A small sound classifier, trained from scratch.
Training: normuon at rate 0.027, batches of 128, held-out accuracy 98%.
Data: trained on melodies that start on their tonic, played by one synthesised instrument, 26041 training examples, 41.3 epochs.
Rows from block 7 of a small sound classifier, named by matrix and row number. Rows with one number within an expert belong to one neuron, the router's apart. Each number is 200 + 20 x the weight over its row's rms, rounded and kept within 0 to 999. All counts start at 0.
Before each expert's rows are labels from the 100 clips, of 14976, where the router gives the expert most weight on average: "peak on" is the class under the peak. Only what is clearly more common there than usual is listed. The data: melodies that start on their tonic, played by one synthesised instrument.
# router: slot weights (model.blocks.7.mlp.router.weight, 16x384, trained with AdamW), inputs 154-230
# gate: expert gate (model.blocks.7.mlp.gate, 8x96x384), inputs 154-230
# up: expert up (model.blocks.7.mlp.up, 8x96x384), inputs 154-230
# down: expert down (model.blocks.7.mlp.down, 8x384x96, transposed), outputs 154-230

# expert 0
peak on: no note
router.0,215,194,214,201,174,207,201,226,177,200,232,247,175,177,186,226,181,185,160,198,192,230,208,219,164,194,171,231,218,213,168,184,161,201,197,191,232,210,222,201,193,198,204,215,193,163,193,193,224,213,203,239,202,213,175,180,194,153,203,220,212,202,202,192,190,180,198,171,201,194,172,230,179,219,217,197,195
router.1,213,208,189,226,185,183,223,235,183,217,186,215,126,189,199,198,180,181,184,194,199,234,197,215,177,189,170,258,212,220,173,189,169,192,170,196,194,232,233,195,192,223,193,209,195,188,196,169,208,226,211,189,204,181,171,189,184,171,152,202,203,163,205,206,184,206,193,187,198,208,208,213,190,200,216,205,214
gate.0,200,445,197,222,200,201,200,193,200,202,202,196,200,200,204,200,200,195,200,199,197,194,201,200,209,200,203,212,198,194,199,194,196,206,205,200,200,198,199,224,204,197,183,225,201,206,200,200,220,213,199,200,196,199,200,205,200,200,200,205,201,223,200,202,200,191,198,200,199,202,233,198,176,199,199,228,200
up.0,199,29,207,193,204,198,201,202,201,198,189,214,200,203,178,197,199,216,203,200,200,201,167,198,198,200,200,199,206,200,201,206,201,211,200,200,203,200,203,186,200,199,223,198,200,156,200,189,156,198,203,198,204,200,203,201,201,207,197,195,196,202,200,200,202,200,200,202,198,196,185,201,197,200,199,202,201
down.0,176,271,192,200,201,199,197,187,190,186,212,228,245,246,191,172,164,156,177,227,207,215,214,203,201,196,210,203,201,185,194,237,204,192,209,198,179,205,219,200,208,201,204,203,182,195,204,190,200,191,198,204,159,184,219,221,197,162,173,197,168,236,202,200,195,203,177,193,201,200,145,199,200,215,210,192,209
gate.1,198,177,202,197,199,200,200,202,223,198,211,161,223,195,200,197,203,194,223,212,195,222,194,201,188,200,201,197,216,198,214,206,193,206,200,185,200,200,205,221,202,200,309,178,199,248,200,195,206,198,202,200,205,201,262,201,200,211,258,213,199,200,193,212,198,190,198,200,201,179,207,199,196,198,199,196,192
up.1,198,184,208,233,200,200,201,204,230,201,199,195,262,202,201,196,198,213,213,197,199,209,146,189,200,202,202,200,196,200,209,220,198,200,198,187,201,186,206,214,201,199,230,203,200,191,180,199,237,190,200,200,205,200,196,197,201,211,198,205,199,229,196,208,200,203,196,198,201,196,207,197,293,196,201,201,196
down.1,209,194,197,203,203,190,195,214,187,190,183,207,271,199,192,199,219,202,190,195,210,214,207,202,206,182,231,167,209,194,203,200,203,198,203,199,179,203,194,196,200,229,202,192,224,206,199,204,193,177,201,199,191,194,204,184,204,197,130,188,176,199,201,106,194,191,199,198,235,206,220,211,207,205,204,198,200
gate.2,198,185,295,160,199,202,202,199,202,199,217,311,188,199,197,200,199,210,211,200,200,202,199,186,198,199,199,204,152,203,200,203,194,192,193,199,200,201,199,190,199,211,203,164,205,194,199,237,334,159,197,200,180,200,180,203,200,197,192,202,204,181,203,200,199,201,202,201,200,199,250,200,172,201,198,176,200
up.2,204,260,206,199,201,203,200,208,197,199,201,201,200,204,205,202,200,153,197,200,207,198,208,214,198,195,199,219,186,202,202,204,202,208,203,197,200,200,193,202,201,183,178,219,199,209,200,205,172,204,203,201,198,200,216,198,198,200,200,192,201,329,200,198,205,201,205,198,200,200,202,200,200,200,200,227,201
down.2,195,177,221,193,201,218,195,161,170,198,163,178,197,187,201,202,206,194,193,177,173,217,217,198,200,201,212,201,192,285,198,146,181,185,171,194,192,225,196,182,198,179,207,188,177,212,210,218,201,224,190,200,182,200,248,247,241,203,197,171,196,233,185,216,196,190,193,186,212,207,200,171,193,192,197,192,147
gate.3,200,179,198,205,200,218,201,199,225,201,201,179,244,200,200,200,200,170,201,201,208,199,196,202,197,200,202,203,202,194,200,202,200,220,202,185,197,200,206,205,200,200,182,198,210,182,200,180,305,170,200,198,199,201,207,198,203,193,266,203,206,201,201,200,199,190,201,195,200,197,190,200,145,199,200,202,200
up.3,200,217,203,183,197,189,199,213,178,212,207,266,146,199,203,200,199,208,199,203,193,202,265,196,207,201,198,211,281,210,194,186,191,184,198,211,204,199,199,190,200,200,197,204,154,245,195,232,154,210,196,203,201,200,200,201,197,204,212,198,201,198,200,207,202,211,196,210,201,177,221,196,183,198,199,198,199
down.3,222,199,209,205,218,199,199,200,173,176,200,198,189,203,176,129,209,201,203,231,207,200,162,188,200,208,200,192,183,213,209,204,198,220,200,193,203,154,214,216,213,215,195,217,203,206,252,198,206,168,207,198,207,158,201,206,204,220,203,195,199,200,199,197,196,199,177,214,197,210,143,206,202,199,200,261,205
gate.4,200,348,203,201,193,204,198,190,197,204,196,109,210,200,201,200,199,203,198,200,197,193,234,218,199,197,211,204,192,200,199,221,196,195,199,200,196,200,211,199,197,195,191,215,199,184,200,208,217,196,198,200,200,200,201,197,200,194,200,196,200,216,202,199,200,202,208,199,204,201,193,198,175,200,204,200,221
up.4,202,192,148,205,209,168,209,197,203,197,183,224,212,200,175,199,200,301,193,201,200,179,268,195,200,203,200,197,233,203,207,186,190,188,207,211,204,196,193,177,202,206,171,53,194,211,202,194,212,209,197,192,201,200,252,203,200,203,195,206,200,129,202,197,199,206,198,199,206,196,210,200,194,200,200,194,206
down.4,204,214,207,200,236,193,214,195,198,204,191,208,196,170,203,161,187,200,201,192,265,206,195,180,198,210,205,196,233,199,192,203,188,204,206,197,179,196,201,198,208,194,205,223,200,207,133,207,204,203,198,208,205,169,155,202,195,119,232,207,193,231,186,202,237,192,187,171,197,204,188,215,202,196,219,201,254
gate.5,216,240,210,194,200,201,198,200,189,204,186,203,213,188,208,207,200,235,203,200,204,200,217,203,200,200,213,200,77,205,203,196,202,193,201,194,200,200,200,198,200,193,213,218,200,194,200,177,222,201,191,200,199,200,200,202,200,198,194,208,203,224,201,204,206,192,200,196,201,200,195,201,201,200,208,182,199
up.5,200,200,194,186,200,205,200,205,202,198,200,72,202,205,198,196,205,42,187,206,204,201,96,224,205,227,198,200,259,194,200,201,201,183,194,198,200,198,200,201,205,202,200,182,199,211,200,282,159,188,210,200,201,200,193,201,201,204,200,197,200,195,201,204,196,200,200,207,201,203,206,200,207,200,200,258,201
down.5,185,177,241,212,181,201,130,219,197,197,164,104,205,191,196,201,193,193,218,199,204,202,215,203,221,176,198,222,198,204,204,199,224,215,208,202,200,198,198,193,190,200,200,208,233,229,198,226,195,180,200,166,200,217,214,195,225,199,194,217,231,207,198,205,204,258,201,198,198,212,175,183,196,209,193,200,133
gate.6,205,191,194,204,198,205,202,200,203,196,242,195,215,203,200,201,199,175,198,199,189,200,193,158,200,196,200,180,221,199,198,196,197,194,199,191,200,205,199,195,201,206,191,195,203,200,200,201,178,204,200,204,200,200,198,200,199,199,198,201,198,250,197,208,200,200,200,200,198,204,197,199,242,200,199,196,213
up.6,198,105,208,199,199,238,197,202,205,205,230,274,182,202,192,201,197,198,194,197,201,185,193,204,211,198,205,210,222,195,202,198,200,241,186,212,203,200,200,215,197,167,213,208,197,171,201,199,166,213,199,193,204,200,198,202,207,208,201,185,205,191,206,190,201,194,204,203,198,203,136,201,312,199,200,197,230
down.6,176,213,232,205,222,189,200,198,190,132,200,195,217,212,210,193,191,199,180,206,208,195,210,200,188,204,209,184,192,209,241,231,215,199,137,186,198,212,209,203,186,217,192,202,196,162,210,204,201,187,200,197,202,217,211,212,200,202,210,208,201,180,195,186,194,197,215,197,201,178,231,197,198,200,196,169,250
gate.7,200,203,189,204,206,178,201,206,238,198,199,180,198,200,201,187,196,210,179,202,191,201,208,199,200,204,200,195,220,193,197,195,165,202,201,211,200,201,198,188,194,200,226,197,196,201,201,197,214,161,207,200,201,194,174,197,196,198,206,198,196,198,192,149,209,188,199,199,198,195,184,201,151,199,203,196,200
up.7,200,276,193,199,206,188,200,185,203,200,202,162,258,199,198,176,199,216,175,201,198,193,225,196,208,201,200,196,142,185,205,200,172,206,204,211,199,203,198,183,201,245,173,175,201,220,198,203,283,189,214,200,201,192,178,198,203,202,200,199,196,151,197,180,202,178,168,199,198,203,198,203,196,200,200,192,201
down.7,196,196,196,204,199,203,192,219,207,199,178,209,224,186,195,203,168,198,197,196,208,225,161,194,222,201,180,204,186,210,191,198,235,199,231,195,163,198,245,197,207,192,201,174,200,216,200,201,196,201,204,187,199,210,198,196,201,201,201,203,200,242,200,249,138,197,194,197,199,210,195,233,200,178,202,261,201
gate.8,202,214,204,209,201,200,195,200,205,201,205,191,248,186,200,205,200,179,197,190,202,213,169,202,189,199,200,203,156,200,201,201,194,202,203,217,209,197,199,213,201,197,202,258,200,202,213,209,202,178,200,201,200,200,208,200,200,200,200,201,203,216,199,196,200,200,207,204,200,201,230,201,202,200,201,201,179
up.8,203,218,68,209,199,237,196,200,196,200,215,201,253,198,202,206,199,203,180,204,201,207,202,209,193,217,200,197,192,196,194,216,207,199,200,197,201,200,199,192,199,195,201,181,221,198,207,219,194,162,200,206,200,202,204,204,203,200,200,198,191,149,199,193,217,199,201,202,198,195,218,200,206,200,202,249,195
down.8,181,176,153,197,244,201,201,243,198,223,198,174,209,181,197,197,198,219,208,184,195,193,190,193,236,201,210,215,273,200,210,205,201,202,203,187,200,198,211,192,198,192,194,173,199,198,201,234,211,226,206,202,174,239,190,211,170,243,212,202,222,188,228,199,197,151,203,202,182,173,175,206,187,194,200,174,202

# expert 1
peak on: C#4; C#5
router.2,193,199,176,237,212,235,195,201,193,214,209,201,231,226,197,198,233,210,204,228,230,192,195,186,197,237,208,168,187,193,217,202,207,227,226,230,191,188,199,193,180,181,180,176,188,185,224,238,192,193,198,202,222,242,234,194,231,218,219,168,188,164,186,211,182,180,221,214,220,207,199,235,186,221,201,190,185
router.3,209,203,196,232,219,225,173,203,224,199,185,197,211,199,197,226,212,186,227,221,237,197,180,162,200,227,188,181,201,188,222,207,215,208,221,221,199,175,180,183,195,184,174,174,181,195,217,215,185,164,212,207,231,234,235,196,235,227,226,171,214,172,178,215,185,189,211,215,214,214,202,231,178,239,232,163,177
gate.0,200,196,198,200,200,200,200,201,208,201,199,213,201,204,200,199,200,201,200,194,197,193,203,202,187,210,200,199,194,199,205,193,193,200,196,197,204,200,199,200,199,201,220,200,200,203,200,201,178,203,200,196,198,200,206,200,200,201,202,196,202,200,201,200,196,200,200,198,203,201,175,201,181,200,200,198,201
up.0,200,193,198,200,200,200,200,200,201,201,199,209,201,204,200,199,200,201,201,199,198,195,202,202,189,208,200,199,196,199,206,198,195,200,199,197,204,200,199,200,199,201,222,200,200,206,200,201,193,202,200,198,198,200,205,200,199,203,202,200,200,198,201,199,197,200,200,198,202,201,178,201,172,200,200,200,201
down.0,227,218,204,184,222,200,188,194,169,217,195,199,226,188,194,179,198,178,198,197,252,208,203,200,203,222,211,188,196,165,178,183,208,230,212,202,190,200,215,198,223,199,191,208,206,198,201,170,204,183,182,254,203,201,216,215,192,219,206,220,200,280,194,187,189,194,212,205,201,195,194,181,208,190,225,220,177
gate.1,198,185,200,200,200,200,200,198,168,206,200,210,194,203,193,206,199,191,205,202,200,200,200,239,226,204,200,198,192,196,201,187,198,202,176,201,200,200,200,204,199,206,229,214,199,202,201,211,194,194,199,204,201,200,197,183,200,193,198,210,200,181,210,190,204,201,199,193,202,197,207,200,198,200,200,201,198
up.1,198,207,200,200,200,200,200,198,189,202,210,203,186,202,191,203,198,191,206,195,200,200,202,204,216,195,200,200,193,200,201,179,197,200,200,200,208,200,200,204,200,200,283,208,202,211,207,200,200,200,199,200,200,200,200,191,200,199,199,200,200,187,201,200,206,200,200,199,202,199,194,200,177,200,200,209,196
down.1,207,201,198,201,197,200,180,192,195,201,205,201,233,205,200,192,201,195,201,202,199,200,198,201,206,200,243,178,186,209,194,195,188,208,201,191,199,200,202,199,351,198,206,192,203,202,199,199,310,200,186,170,198,203,200,194,203,194,201,193,201,206,210,198,199,199,199,196,225,198,200,202,200,201,199,200,181
gate.2,199,175,198,200,205,198,200,200,223,199,200,197,200,201,200,206,200,153,201,179,200,199,191,200,146,207,201,200,200,202,196,196,188,200,195,200,196,200,200,200,200,200,205,202,199,221,210,219,188,206,194,200,200,200,199,199,180,200,200,208,200,162,200,197,192,201,199,201,200,188,195,200,201,207,198,203,187
up.2,204,158,201,200,201,197,200,200,212,199,200,195,199,200,200,223,200,177,196,169,200,200,200,201,154,187,201,201,259,205,189,199,200,196,200,199,200,200,200,200,201,199,214,197,200,291,203,202,196,200,198,200,200,200,192,198,180,200,196,202,200,186,200,198,197,200,200,201,200,201,183,200,221,206,198,212,179
down.2,200,200,199,200,200,199,200,0,200,200,201,200,200,200,200,199,200,200,200,201,199,200,200,200,200,50,200,200,200,200,200,200,199,200,200,200,200,200,201,200,198,200,200,200,127,200,200,200,200,200,200,200,200,200,200,200,200,200,200,200,200,200,203,200,200,200,200,200,201,200,200,200,200,200,200,200,200
gate.3,206,196,200,198,197,200,201,200,194,207,202,192,186,214,201,201,199,231,202,200,213,203,198,201,200,198,195,197,196,200,199,204,516,200,208,202,200,200,195,201,199,200,134,203,200,101,197,192,185,203,197,200,201,200,204,200,210,196,200,204,200,201,196,201,200,200,200,201,199,195,199,200,275,200,198,204,200
up.3,207,198,198,198,199,200,200,200,200,205,200,200,200,208,199,201,200,190,202,201,209,204,197,202,195,197,195,199,195,200,199,200,508,200,208,201,200,200,194,200,199,200,188,201,200,163,200,198,182,204,196,198,201,200,200,200,205,200,200,200,200,198,202,201,200,200,200,203,198,196,201,200,329,200,199,209,200
down.3,200,197,200,200,198,190,199,180,200,204,199,151,206,116,200,245,198,204,202,198,199,207,199,207,243,200,198,224,198,204,204,243,79,201,201,212,214,201,230,198,200,197,200,199,198,196,137,198,203,209,174,201,200,200,199,200,200,199,200,153,201,189,199,198,198,202,228,197,200,200,192,204,202,200,201,198,197
gate.4,205,209,206,207,199,203,200,201,246,198,197,112,199,204,214,196,205,91,193,201,199,200,33,170,216,292,202,200,200,200,204,198,202,203,197,210,191,199,202,200,201,202,207,184,194,189,200,199,203,187,200,197,200,200,228,201,197,195,199,199,203,288,200,193,200,200,200,200,201,210,209,198,198,200,197,185,201
up.4,204,200,200,200,200,203,200,200,188,199,199,217,173,200,211,200,200,226,207,200,200,201,184,196,204,217,192,200,200,200,200,200,202,200,200,201,200,200,200,199,200,200,158,189,197,151,198,201,198,198,200,200,200,200,213,201,200,197,200,196,200,203,223,200,200,200,200,194,202,191,200,200,209,180,200,202,201
down.4,201,200,199,200,202,200,193,200,199,190,200,200,164,200,206,206,204,199,200,171,176,200,201,200,200,201,200,200,147,200,193,188,200,199,200,211,200,200,231,201,200,200,201,201,201,194,201,196,197,202,199,200,222,200,126,202,199,200,200,198,200,200,201,199,224,200,303,200,199,142,198,200,200,198,216,198,201
gate.5,200,199,200,204,200,200,201,200,199,200,202,194,199,199,200,201,201,199,201,194,200,200,200,192,203,217,200,203,179,201,202,210,207,200,198,185,200,200,211,204,199,200,189,200,199,196,200,200,200,195,200,201,200,198,184,201,196,202,198,200,201,201,193,200,199,200,200,199,200,201,210,200,207,202,202,202,200
up.5,197,200,200,202,200,199,199,202,210,199,200,195,281,199,188,203,200,183,213,194,199,201,202,210,128,200,199,207,202,205,201,193,207,200,195,195,201,200,208,206,199,200,199,199,200,206,201,244,208,203,202,200,200,200,176,200,198,207,200,198,200,200,198,205,197,199,200,201,200,196,186,200,160,203,201,200,205
down.5,163,200,200,199,177,161,190,259,205,188,262,191,251,224,199,195,166,214,202,200,190,200,190,200,207,197,194,203,213,202,262,200,202,202,205,192,203,184,190,200,180,207,201,204,216,201,180,245,175,204,202,202,176,223,194,176,226,185,199,151,194,202,202,189,150,192,203,225,211,203,200,181,202,206,188,165,210
gate.6,200,193,197,203,200,200,199,200,165,202,200,186,181,202,200,192,200,178,209,204,199,199,176,240,188,208,190,200,232,200,201,199,245,200,196,200,200,200,202,214,204,209,192,205,197,224,198,221,200,200,200,203,200,196,195,200,199,201,200,199,200,187,200,200,200,199,198,187,200,192,190,200,240,197,200,209,200
up.6,204,185,200,183,200,199,179,200,199,201,200,239,224,197,217,203,213,199,194,200,200,199,204,192,215,171,213,206,227,200,199,200,193,195,200,200,200,200,209,195,195,200,123,166,191,209,180,203,225,191,201,201,200,200,197,202,203,205,200,201,197,371,187,190,199,191,204,200,204,200,203,200,181,193,202,200,213
down.6,200,200,200,200,200,200,200,200,200,200,200,200,200,200,200,200,200,200,200,200,200,200,200,341,200,200,200,200,200,200,200,200,200,200,200,200,200,200,200,200,200,200,200,200,200,200,200,203,200,200,200,200,200,200,200,200,200,200,200,200,200,200,200,200,200,200,60,200,200,200,200,200,200,200,200,200,200
gate.7,199,199,204,200,200,200,203,200,232,200,193,186,203,205,199,199,200,213,199,197,200,202,324,222,185,194,200,199,209,197,205,200,207,204,200,195,202,199,200,197,201,199,185,203,200,200,221,200,161,197,200,200,200,200,209,198,201,198,200,200,195,66,202,201,200,199,198,201,201,204,193,199,199,199,200,200,201
up.7,201,197,196,200,200,199,197,200,170,200,199,210,195,195,200,201,200,183,200,202,200,199,165,189,206,209,200,201,191,202,196,200,190,197,201,202,198,200,199,203,199,200,214,197,199,197,186,198,248,203,200,200,201,200,187,203,198,202,200,200,207,347,198,200,200,201,202,199,198,198,208,201,236,202,200,200,197
down.7,187,167,201,200,199,164,231,210,214,203,193,202,186,216,185,196,199,188,200,206,186,198,195,206,175,195,176,255,202,199,235,216,210,190,207,200,246,205,237,214,175,206,170,198,200,179,169,199,203,210,188,172,204,207,194,209,190,200,196,198,202,193,205,191,201,216,219,201,209,189,196,208,196,204,171,208,214
gate.8,200,200,178,193,200,199,200,201,250,207,200,183,211,201,194,199,200,145,195,203,198,200,129,201,202,239,189,203,210,199,194,176,205,203,202,189,200,201,199,193,198,200,101,192,207,194,205,289,200,182,194,197,207,201,181,200,200,204,200,200,200,162,199,197,193,200,201,216,200,202,200,200,273,200,197,219,201
up.8,202,205,193,200,200,200,200,200,215,199,200,183,203,199,200,200,200,209,202,215,200,200,205,187,209,223,193,200,200,201,192,200,180,200,211,214,194,202,171,185,199,200,111,189,209,197,200,216,200,191,203,197,203,201,193,205,192,203,204,203,200,205,198,200,200,200,201,213,200,205,212,200,206,201,193,201,200
down.8,201,200,200,200,200,198,200,200,200,202,200,203,200,200,380,202,201,200,200,200,199,198,200,199,200,200,200,202,86,198,200,200,200,198,198,200,199,200,200,199,200,204,200,203,202,201,200,200,195,199,200,195,200,200,200,200,198,199,200,200,200,200,200,200,198,202,196,203,200,199,200,199,200,201,220,199,200

# expert 4
peak on: C#4
router.8,186,216,175,236,216,215,167,214,188,223,238,199,209,214,178,204,230,185,195,213,205,177,200,166,198,219,181,171,177,217,201,169,227,218,201,219,206,202,221,174,198,212,206,167,157,179,222,237,176,185,206,188,205,235,209,226,219,213,223,171,191,180,204,224,189,197,211,238,209,205,164,202,180,212,190,154,174
router.9,176,201,184,211,205,205,195,204,198,215,235,186,224,229,194,204,230,188,228,232,233,183,178,166,173,225,193,169,163,224,234,173,209,247,205,220,199,179,206,193,192,208,190,169,160,180,194,228,205,167,228,195,224,242,225,199,216,231,219,202,183,175,187,233,220,187,207,218,204,195,196,219,198,225,199,189,178
gate.0,204,231,208,200,196,200,200,202,237,203,199,71,190,200,241,202,204,177,199,201,202,208,204,199,205,200,213,200,187,200,192,202,225,195,203,208,195,200,205,204,200,197,325,201,200,192,196,181,196,203,196,191,201,200,254,200,198,193,196,208,200,200,198,207,200,192,200,197,200,195,209,198,224,202,199,192,203
up.0,200,193,230,201,197,198,193,202,237,201,201,199,197,204,199,204,196,202,207,199,199,204,200,228,215,196,197,198,199,199,200,176,208,204,226,215,201,207,174,210,199,198,198,200,201,153,199,178,191,196,194,200,194,210,158,200,225,194,199,211,211,218,199,195,200,203,201,205,198,200,155,200,251,213,200,195,216
down.0,197,208,265,202,204,173,200,273,213,198,200,194,200,197,203,204,188,347,206,193,201,189,196,200,251,198,199,207,246,200,200,207,201,198,196,204,201,200,198,202,209,204,161,216,176,195,199,201,71,200,203,196,202,206,162,200,203,196,222,205,197,200,212,197,200,238,201,197,197,202,200,102,204,200,193,201,205
gate.1,200,197,193,202,193,195,211,204,197,201,200,188,210,203,203,200,201,257,187,200,198,204,213,170,214,197,199,170,205,205,200,210,201,215,193,200,200,204,203,190,186,199,177,197,200,188,200,203,171,201,199,200,200,197,197,200,200,206,188,211,198,278,197,199,198,201,200,205,200,200,213,193,257,200,200,201,206
up.1,201,189,180,189,197,187,230,211,149,200,204,189,219,186,188,206,200,262,151,197,196,201,199,121,208,172,198,202,219,214,201,228,206,207,198,216,220,209,205,195,171,200,173,185,201,153,196,208,131,217,200,200,199,195,194,200,191,219,186,220,186,297,189,199,197,192,195,211,216,198,200,187,295,197,204,200,209
down.1,200,188,172,167,203,196,231,227,203,182,201,213,196,202,235,206,220,208,209,196,204,181,193,188,175,211,191,213,172,198,187,183,197,200,198,202,208,197,199,226,204,189,147,202,201,160,177,194,203,156,215,205,215,188,214,200,205,198,129,246,211,184,213,183,195,181,146,283,192,206,217,197,201,220,211,196,201
gate.2,199,132,188,213,209,198,203,199,243,200,207,189,198,174,213,199,197,215,216,182,213,205,207,211,193,259,200,200,203,196,232,207,206,199,197,164,200,198,200,200,203,206,165,192,213,199,204,200,196,208,200,202,200,200,239,217,194,201,200,201,199,93,191,206,201,200,199,181,200,184,135,193,131,200,198,222,185
up.2,200,191,203,195,196,201,192,200,160,200,204,209,198,204,180,199,204,200,193,210,192,199,186,169,214,177,217,198,208,200,197,203,225,219,201,202,205,208,204,184,200,198,226,201,196,175,196,201,185,184,201,199,196,200,181,195,206,202,199,200,202,301,205,196,200,199,200,204,197,215,217,202,275,200,206,167,214
down.2,214,179,222,187,191,198,144,221,216,203,217,206,213,197,203,193,215,201,199,201,200,217,181,194,190,203,218,174,160,264,202,164,203,232,223,212,203,207,197,205,195,196,241,181,207,202,198,213,211,146,181,238,180,197,172,207,217,195,221,216,186,163,179,243,216,159,213,198,200,206,199,186,201,196,189,203,200
gate.3,201,166,196,168,199,202,200,202,131,200,209,194,244,200,197,231,199,197,212,208,199,205,202,201,207,184,199,198,216,202,207,147,183,206,191,222,204,201,208,195,201,200,210,205,200,236,198,163,194,187,209,201,199,199,134,196,199,210,202,191,188,199,164,206,206,176,200,168,218,207,181,200,198,192,200,199,200
up.3,200,196,187,180,200,201,207,200,106,197,234,196,194,188,198,208,200,197,214,214,200,228,200,200,229,184,200,198,234,203,200,183,182,203,195,234,208,200,204,199,200,196,252,208,196,275,198,166,200,178,205,204,198,202,179,195,179,200,210,179,200,257,186,202,213,193,202,194,225,200,180,200,196,186,201,228,201
down.3,190,202,203,203,196,210,215,200,200,194,210,215,200,197,199,177,203,188,196,198,201,200,214,199,194,201,204,202,196,127,203,193,201,220,207,200,191,203,202,191,201,211,201,208,200,186,195,266,199,200,200,200,204,207,315,206,212,201,217,208,198,215,202,184,199,197,217,201,223,205,221,193,200,197,208,212,200
gate.4,202,187,207,197,198,197,197,203,201,187,199,197,183,187,198,204,205,202,200,200,200,203,226,153,207,202,207,182,218,199,196,207,186,205,191,197,221,205,213,195,199,199,155,190,198,195,197,218,199,202,200,199,199,202,207,201,201,204,200,200,200,164,201,192,185,193,200,201,200,196,188,201,192,201,200,198,203
up.4,198,251,199,226,201,201,203,200,194,215,201,208,199,234,202,198,200,258,203,211,196,193,169,239,185,199,209,205,181,203,209,200,197,186,204,206,171,195,170,195,197,217,230,208,197,197,198,204,187,191,200,202,204,194,179,201,200,192,200,186,201,279,212,207,212,212,201,204,187,217,201,200,252,199,199,192,197
down.4,268,200,207,210,191,200,190,207,226,174,194,199,211,191,198,153,221,200,188,203,222,181,206,195,200,208,276,197,200,200,202,137,203,229,197,207,175,201,159,209,208,199,215,209,209,213,193,218,220,202,207,203,199,203,201,212,198,211,225,200,201,216,198,198,166,169,232,206,208,228,202,215,179,207,204,250,191
gate.5,200,200,199,207,200,199,204,187,202,196,200,159,163,199,210,190,206,297,224,204,203,238,217,171,204,200,205,152,252,186,200,240,211,199,193,202,181,193,198,208,196,195,195,202,213,137,202,253,192,193,208,198,196,199,249,196,203,193,211,192,192,178,204,200,204,202,204,200,198,215,204,200,88,197,196,221,197
up.5,225,176,196,219,200,198,223,201,181,197,211,187,271,186,194,198,209,183,203,201,203,198,204,190,204,182,199,170,227,201,197,199,212,200,183,162,195,202,196,211,204,193,141,198,182,217,201,199,205,256,200,193,182,200,210,201,201,199,199,199,205,212,192,186,192,200,200,199,200,202,219,198,224,203,200,228,204
down.5,200,196,200,200,200,200,200,200,200,200,200,200,200,200,200,200,200,324,200,200,200,200,200,245,191,200,160,189,200,195,200,200,208,200,203,230,200,200,200,200,200,200,200,196,201,200,137,201,200,200,200,200,200,200,200,200,200,200,200,200,200,200,200,200,200,200,200,200,200,200,200,200,200,200,200,200,200
gate.6,200,249,186,235,212,197,214,198,277,201,196,198,200,189,205,197,204,224,208,204,201,202,221,193,211,200,204,199,195,204,188,213,190,209,218,195,178,199,205,197,196,204,151,186,217,208,202,200,197,199,201,200,199,196,215,198,191,184,200,192,200,198,199,188,199,209,200,202,206,210,202,200,199,199,198,150,193
up.6,198,245,189,217,211,190,212,200,132,200,200,186,203,188,208,197,221,247,205,193,201,203,243,208,194,203,199,199,193,202,215,211,214,212,201,196,194,197,200,207,200,208,184,176,210,199,197,204,198,195,196,202,200,197,191,191,200,202,201,187,184,273,205,198,202,202,200,200,201,202,229,201,232,193,200,226,231
down.6,194,204,213,226,203,200,202,198,200,200,219,200,186,215,116,200,200,198,195,213,197,226,197,200,203,198,189,200,222,199,199,201,194,200,200,204,206,198,107,197,196,207,199,190,165,132,204,199,198,198,170,201,201,199,197,200,210,194,201,200,201,199,200,217,203,226,199,200,200,200,154,200,201,198,257,197,223
gate.7,200,198,198,199,200,203,198,200,201,199,198,169,199,203,197,209,204,206,192,246,198,201,200,201,199,197,200,198,199,199,205,207,200,199,213,194,200,201,198,200,198,199,242,195,193,218,191,198,181,205,200,198,199,201,208,201,215,200,200,194,200,165,206,214,197,200,200,201,205,207,210,202,204,194,200,205,207
up.7,198,206,199,194,200,202,197,199,201,205,196,169,208,200,194,211,200,203,186,178,195,207,222,202,201,179,198,200,233,196,206,211,174,196,202,198,202,199,200,202,196,198,227,214,201,343,193,184,182,223,199,201,199,201,212,201,199,217,198,196,197,176,200,202,200,199,200,199,205,202,243,200,88,191,205,234,212
down.7,195,142,200,170,171,189,119,205,203,181,221,203,177,192,202,181,205,193,201,218,192,212,192,202,185,199,216,200,199,210,196,182,195,170,177,203,243,200,208,206,183,234,169,197,209,203,200,216,172,183,192,192,203,162,234,186,191,172,163,210,168,151,210,200,147,211,199,197,217,177,203,199,196,213,187,202,214
gate.8,202,190,206,191,199,203,200,193,194,197,200,217,243,196,201,199,202,135,208,212,200,200,199,249,221,192,200,210,200,196,196,223,202,195,201,202,205,206,202,197,200,193,210,243,200,147,204,199,175,214,199,200,191,208,204,210,199,195,200,201,200,167,203,204,208,186,196,198,199,195,149,200,172,200,200,176,200
up.8,198,201,219,208,200,199,192,209,225,210,195,192,215,208,200,200,192,248,203,189,206,209,217,206,116,205,207,197,207,200,197,185,215,206,220,205,178,199,198,190,201,200,181,196,201,219,207,186,222,193,206,202,200,201,230,200,230,199,208,169,200,0,206,198,200,200,201,175,200,186,222,199,238,200,199,211,205
down.8,200,185,201,218,169,191,182,168,261,203,201,200,205,209,191,195,202,194,194,207,200,223,205,194,207,200,196,195,218,205,199,200,199,197,214,203,209,191,186,199,185,212,183,197,203,209,187,198,209,253,176,202,201,191,202,199,209,217,160,206,182,201,191,190,185,225,201,221,217,157,193,193,208,195,192,154,229